A small multi-label audio tagger, trained from scratch.
Model: 11.7M parameters, log mel input, norm layernorm_no_bias, activation reglu, width 160.
Training: muon at rate 0.022, 7300 steps, batches of 256.
Rows from block 5 of a small multi-label audio tagger, named by matrix and row number. Rows with one number within an expert belong to one neuron, the router's apart. Each number is 500 + 40 x the weight over its row's rms, rounded and kept within 0 to 999. All counts start at 0. Numbers have three digits each.
After each expert's rows are labels from the 100 clips, of 14848, where the router gives the expert most weight on average: "strongest on" is what is common among them. Only what is clearly more common there than usual is listed. The data: synthesised imitations of 52 everyday sounds, one a clip. In brackets: how many of the 100.
# router: router (model.blocks.5.mlp.router.weight, 8x160, trained with AdamW), inputs 0-79
# gate: expert gate (model.blocks.5.mlp.gate, 8x320x160), inputs 0-79
# up: expert up (model.blocks.5.mlp.up, 8x320x160), inputs 0-79
# down: expert down (model.blocks.5.mlp.down, 8x160x320, transposed), outputs 0-79

# expert 7
router.7:485465509466474595565477481537458522437463445498497517405516521466561535501496490471516449523442537489525475437466464493464470485439503557484495485499459514499445599477498517526526448564435498491488502585458453441508550531452461444427488564
gate.0:513468439481535564500552459494477534539522470486537460481579491433432455582481407534454483478523474535521489489498485535468451472502503451441523473457512517492485548439564455515516528527470523503590491528554483512432433519484515525466522535
up.0:455440390474509590602576482503410532539486438538513514470542470446448509543515466396495521477534488556551465510497471485464415483459512467503491494482543523497432595475521520541588529506464517491584475493569490545527496507480465538454445506
down.0:486558502498451481540545545476461510514505514462510456546426460548467518523486593482494462497436480461545531522513533505499528477463536543496446523558431456572491591453477478446538481469509484509449565549533453530582506511489514514455541579
gate.1:451462456502467539471503487560495430539514516522563501456532508475456515543592483514501529497526489479498559514537521547472516446533463505509520530454475546514548421536477473470554551552598562515470520489477480521453532496532528485477499557
up.1:443404468504501498485502509513543475555513543520480473509489473490506461590582479556466592533450487482478474552568499509505500455520487523480523476500518508541547471492465489407534529544528489504546553566488454534525500533539533374482537528
down.1:538548498526473519533533531544452508468474500516515526492532473499508573446545472456426513520532418517506454550492423480461398448477497498511469524555476466462436504508574501525532549531510490543521544510497521498465509477480509547581442487
strongest on: white noise (86)

# expert 5
router.5:421517549488422543487450430498455526489540545574499506520463551546436496500542567519556542553499570446513522467477520539556536471550459512516541530480487527549569431531475469437460423467515496562435455550520540499516513565493465463557469532
gate.0:469438500509452554507435555512554541517527534471548551470469447538501486519538542496551438537529470567535455547528569540403536442494478521533541415548424498477539523474429563479505457473524584470527479508562501502504474543498516494560489490
up.0:486506452489572516435510428463458459533498562530489468455500554536519489516512506595486547516505440486533467437586487468528520531485506524433552539465500409482521511492478468509487430469455535405550381455551558534495430526550555517525558503
down.0:489528508432486452484444433502487523482498533545495496550512499481490466421517492539473477545442521524465509512531549494530500515483510574510467535530500527547485484522500527532530479504477525460462454471468507527575591507436558504506501460
gate.1:515442442501513451465506449454473539487408479504496482501546466570424549488574457479522550548484479549567497521525453503525576500522553549512512486538475524508497482551460487534565535576476515442527503555533553512485452553447494512445484546
up.1:501484479404533480509499583481541502474437464473515518483542477468515562499476589476487519463496597458483530539520493533445505544496534470476520456509548473522486490509459535523547474565516489456546530544390593522416533470459519513452476449
down.1:566521464577475587449563467506445496477462524516513503466556551508553470477466502556521518552416465522443529475477525502488485461453513539506501490453434505473528462466520548522467564481500443449418453507570533513500503488428501538485505502
strongest on: nature (47); wind (33); rumble (30)

# expert 0
router.0:541529495558536521563480456455525457561470489478526471502514548556469465430480485467492493472504443471531533530529389504534509495496465583559444520412478457504445486529497509448547497478472507529564495490514515455550515540500606522509523463
gate.0:485470430524536470535479524533428551496435580490442480489436504489463463459465510498434476484522482496511571509474469459497489633590459516559531570518507502404540511451564507501447585543527465510503520518488487530460491502485524493546483528
up.0:488429579491453479476516470476607438499507432540498477535568521448458527544438528492528581495510520522487410496574467529491536491509464515430495479497488524565445553568453478518529481489508568508442562520484457474552516508566461564502460471
down.0:492499507539523455519504547528498450498457478431528507476431463547578529442466574501531524510528510554461517475492459538495478387517474517482490501491468516445493449497506443506551551536544501544533535499488469472549440579536444515459474494
gate.1:498471503530528505546519543512504526503538471553464479512592510420410543520501564554467519507565458491452469446514503469524446488492506506484531561538477484465482450573552527511499499464546431524503508576603506466460447529535490471504521497
up.1:502470474539489477525538467498548452529545491506487487573541572474493542477454585543508451423551445455517470439526508499473439448392531520534524495490451460512468497432462546515513554444450540487526528510485457531500552545469519478505533529
down.1:477468550517546543482506498514462344452474501515532456536476470465535527445470519441497558471486465555422508488552538499470509472468420562559526524481375531515529515542472574511546499515481465528495498446449537559508524486492501490418486510
strongest on: machines and effects (69); engine (66)

# expert 6
router.6:543496494499427571484483559535562552493518459556513506478535551543435483554478567448582501468515515415477535511419483539533537457576475505463469471487516453476560522495461539506539436437549504518441482526509457537457523449496533539535461426
gate.0:479492493484528540461554513487477488593449514555496501442533520524533564534466479445487514545483521478448433487499493457436418548523467587502434511524453538509468491503540583504579446488515523511464550524482534496453427515460434514497432436
up.0:468518509552526470576539548475453486484503447481423437481556553474503477505519497552472481474516511436468482496515547417558578466447584455523471460554542491451486551504424512515511567491556570492458472460483491469485514488541528525428585516
down.0:518506514527482583426492487446548588561513492526506464516488527470534494463449526503531545546467458494516505436503483546463476507502520545565428448446467442534442481491491576469469508452509533482509495489514550516500454478435519477559540523
gate.1:439469463444519493433467492484534503507479564507561472509536471493511484443478535563493481435505559534481457490533503490576469465534477562398527532529545396545490493521456486465499502445495479490558510514482451471423534443533509545508524499
up.1:560550562526426457533497528510496509496458423469516503521450499495496534485462520480440440521481403473570495530443531515401485528411535463547482534489459529489482552488525444540416473528524529455444473543527551587624490473525495481552480458
down.1:468450468420458507544466495555559507536476512451491459489488420418510587530534536506486435536467499549462484483510532500527413432490505551509507491508472546452494546507507520471540532549527527457474519464448533483504495511482491385504494473
strongest on: nature (46); waves (39)

# expert 3
router.3:496541496473482463507468455480463434461527463433559470550510567446432408550483555493547482472520548425537569499456513527471532477543544512548527478414489531511538498553461526518487511415507494455514436510455527566525483515553512562478544541
gate.0:417474483498478525541492522561516522455486514576480576470536534485463542485481471456514446504499500477458491463603521508507448537554480552456516535458487494427449562487506547460491463517509441518569512499529535506506575507514524572526524434
up.0:481513528459517494519510440459589508542526515434565480509557528469527537458493457556468539521488409527555519540463406460505511503464509444559485474442424503434510492509441430463431549450540488501450518506469534523514450502482460466492501537
down.0:474513386491556502519475535493546538478483461507491458419508528462487440486515453515488547478412508458470584467499544621554517529494501545479500509461522534469500464556546475502512445543545503515525513484491497505532567447447434487486576498
gate.1:503451439503563521486569481476515506497518537482569535418516420474489493473521489545502575535497538522512457509489466484463469490415472493511496483467517486558538420498460514471482487471565481499494571571435499518470558546559507475461532513
up.1:429544468485476526470592465507541481437529427516509484481510576452426500443497450495426524521499536477546489435489545474527476500557500511454467449430611560469508509528530564495536474450528507507494488490447513514488549498503493474536421467
down.1:533486501511459471436476549491534487478533564456477481489592521523511498573470464442448538534472502606452478510539513509577469568500477555452500565555530466485466478539539436457549469516534390526526510448499469469528461483584468529427497506
strongest on: thin (high-pass) (76)

# expert 1
router.1:442503502541434524532441463567490492493559486503532536559470509553396495459464559478543498486488522449563458454474567493516549532451510522449458461548487470564552512507505482430462467482546458570536437515481486502516454521521577442480520527
gate.0:499469468568467526473544527447483489506540510477565540507433452443487536517454562591470423517528430468517497451501499521467509565498563568449499520474509532522497473504510498543540497487464449467522530570531492520501491467525556536557432482
up.0:431420444499493535458531506497523479478539515496491498472499553488564493459480499543435518432486565554575496543557552451482499459560482462455505539488522545471506564447593515487480539460511502471516562491413452489467532563518491479484462463
down.0:528557513425531548559540560553449513451526473483477484408438548534563567524447524497580491501549563519513475542435526495578525484474514457500471481417493559471461447428482565471499487473533501480503552472515473495485503560462469504434515558
gate.1:412457452435477508464480484360449513543475511578520478541565510488483446538499448476540472492558498492462490441506601513462548552453508547498599448507505473534448567476537468583445540470528509501497539509540460468473528455523502518468500509
up.1:517528531481490555510516481485426467442536540400493460495541490478507494471454490532441508479392516492542565532496512502525508448536542486405428567469481478477535506537548471497541550549517476423515478509511520466528488591514525461504522503
down.1:489440468466517595543503513443484511463495444534585424517519496497443457529522485503454521476520440589430596493532558466453476532514537453506558559493462471466446449521506501528475554506560571425533455557538560465478476475562575483482377559
strongest on: signals (61); siren (46); mains hum (37)

# expert 2
router.2:428555532447491457511484462562507512535500513467530513472520539534461449497506601440523594476501538425498557512467536545503518489514487461494524524475485413509446434447491521474447421539552521528519492539509541527450545550540461512535482445
gate.0:550425551511539512538501466491511487475411416504465513560498543494499570539556503438551521472531455513455499514479493526555458514556537565490447517501458527526482457422502523541479462481463553528496474481556527520576535527489516535508520448
up.0:575506478482497483538434553509532469495522507467458505504418478519477472534545493510450530547489425488516544476455541562527475528467394496460513505494579493488500547429449491535519452539480452579552412535458452506464485529507569467519486528
down.0:537585551518504504442531492467467545476456515609559517593441497539477507528491505472561484478472554429496553530445472491465401530513458443514477513433493495485556479498515528477497503491450558524461540433460534517526534474482452489483432432
gate.1:467483477459529529492508530494555473492536480480529480450540475532558545502509484520444527521535492513508492434507537493530484497447501458412512472502583502450450566507460459526533505503444436541522486472509467508541575537556440464482524484
up.1:526522539503515509548453531439468508473414513441499543489491499471424462532508503495595520462487475511540507482514529556473526517535490482559476535519480489528565433464529519517548522483490517524416488508520544521470405433502508526540502518
down.1:531492482445555499550503492506486520511442569464509472507449473556462491555507486443526499527503466476423501481548468522489534467515500491473506526502511525479482519561408511513458511634466456400420468509528494514532534535561470529486511460
strongest on: reverberation (66); text has "room" (66); text has "reverberant" (66); muffled (low-pass) (35)

# expert 4
router.4:575470454529471469490434492520559504498506559454515553551510493522476562489504507471476455522444512539536465547502536502453467558468469493487468539440551547493472492545489538511513463489561433456503426524480474516517535535536468556550447484
gate.0:512487484434453525474498408484549523531503488549458522454499489468502553535538524502563468479562498415500515479477510527452469501475516633475510501469514442488546539492482478443486530472466541509474454526442481503431450606542478509564536456
up.0:483521494582554495474470475527475480517467521471504571522502532499539458504545535477547456474463494502451489544545515488477531562512490456509476511421439483430451451501504510425518539541509453485499543502533575527523505454499534424505500458
down.0:561512523529477443535566512514492470463501569463493522552457416477541454478571444431546480501473510474441534584531476424449490513484522459595501544430436554465460544448485506508494472516556510567513505503457506504476555535476477514498440503
gate.1:463478483514468499458530509463529517497484466520398481526512453480553498487519544431466522507525498487452486510516534418484538503518564499503471458477461529502482569468494454533588491554548484539505416481467490562467500573586570553441428514
up.1:540516550490457538534498514467513483499492558511505531521459483545462451486528518463497523526415477524476490517507482389529505521561562505458516510532473496494530525457542496536601495561484499504564536507505473560516482495515480514451505449
down.1:523549504443544500521488475557540481498550445446535513536427485529495539499488452511500515442490465550484486497514495535524561482452561468580516492522505515516476477549477433441459497499579447564451604540522497477486505548462476499463563414
strongest on: church bell (42); signals (42)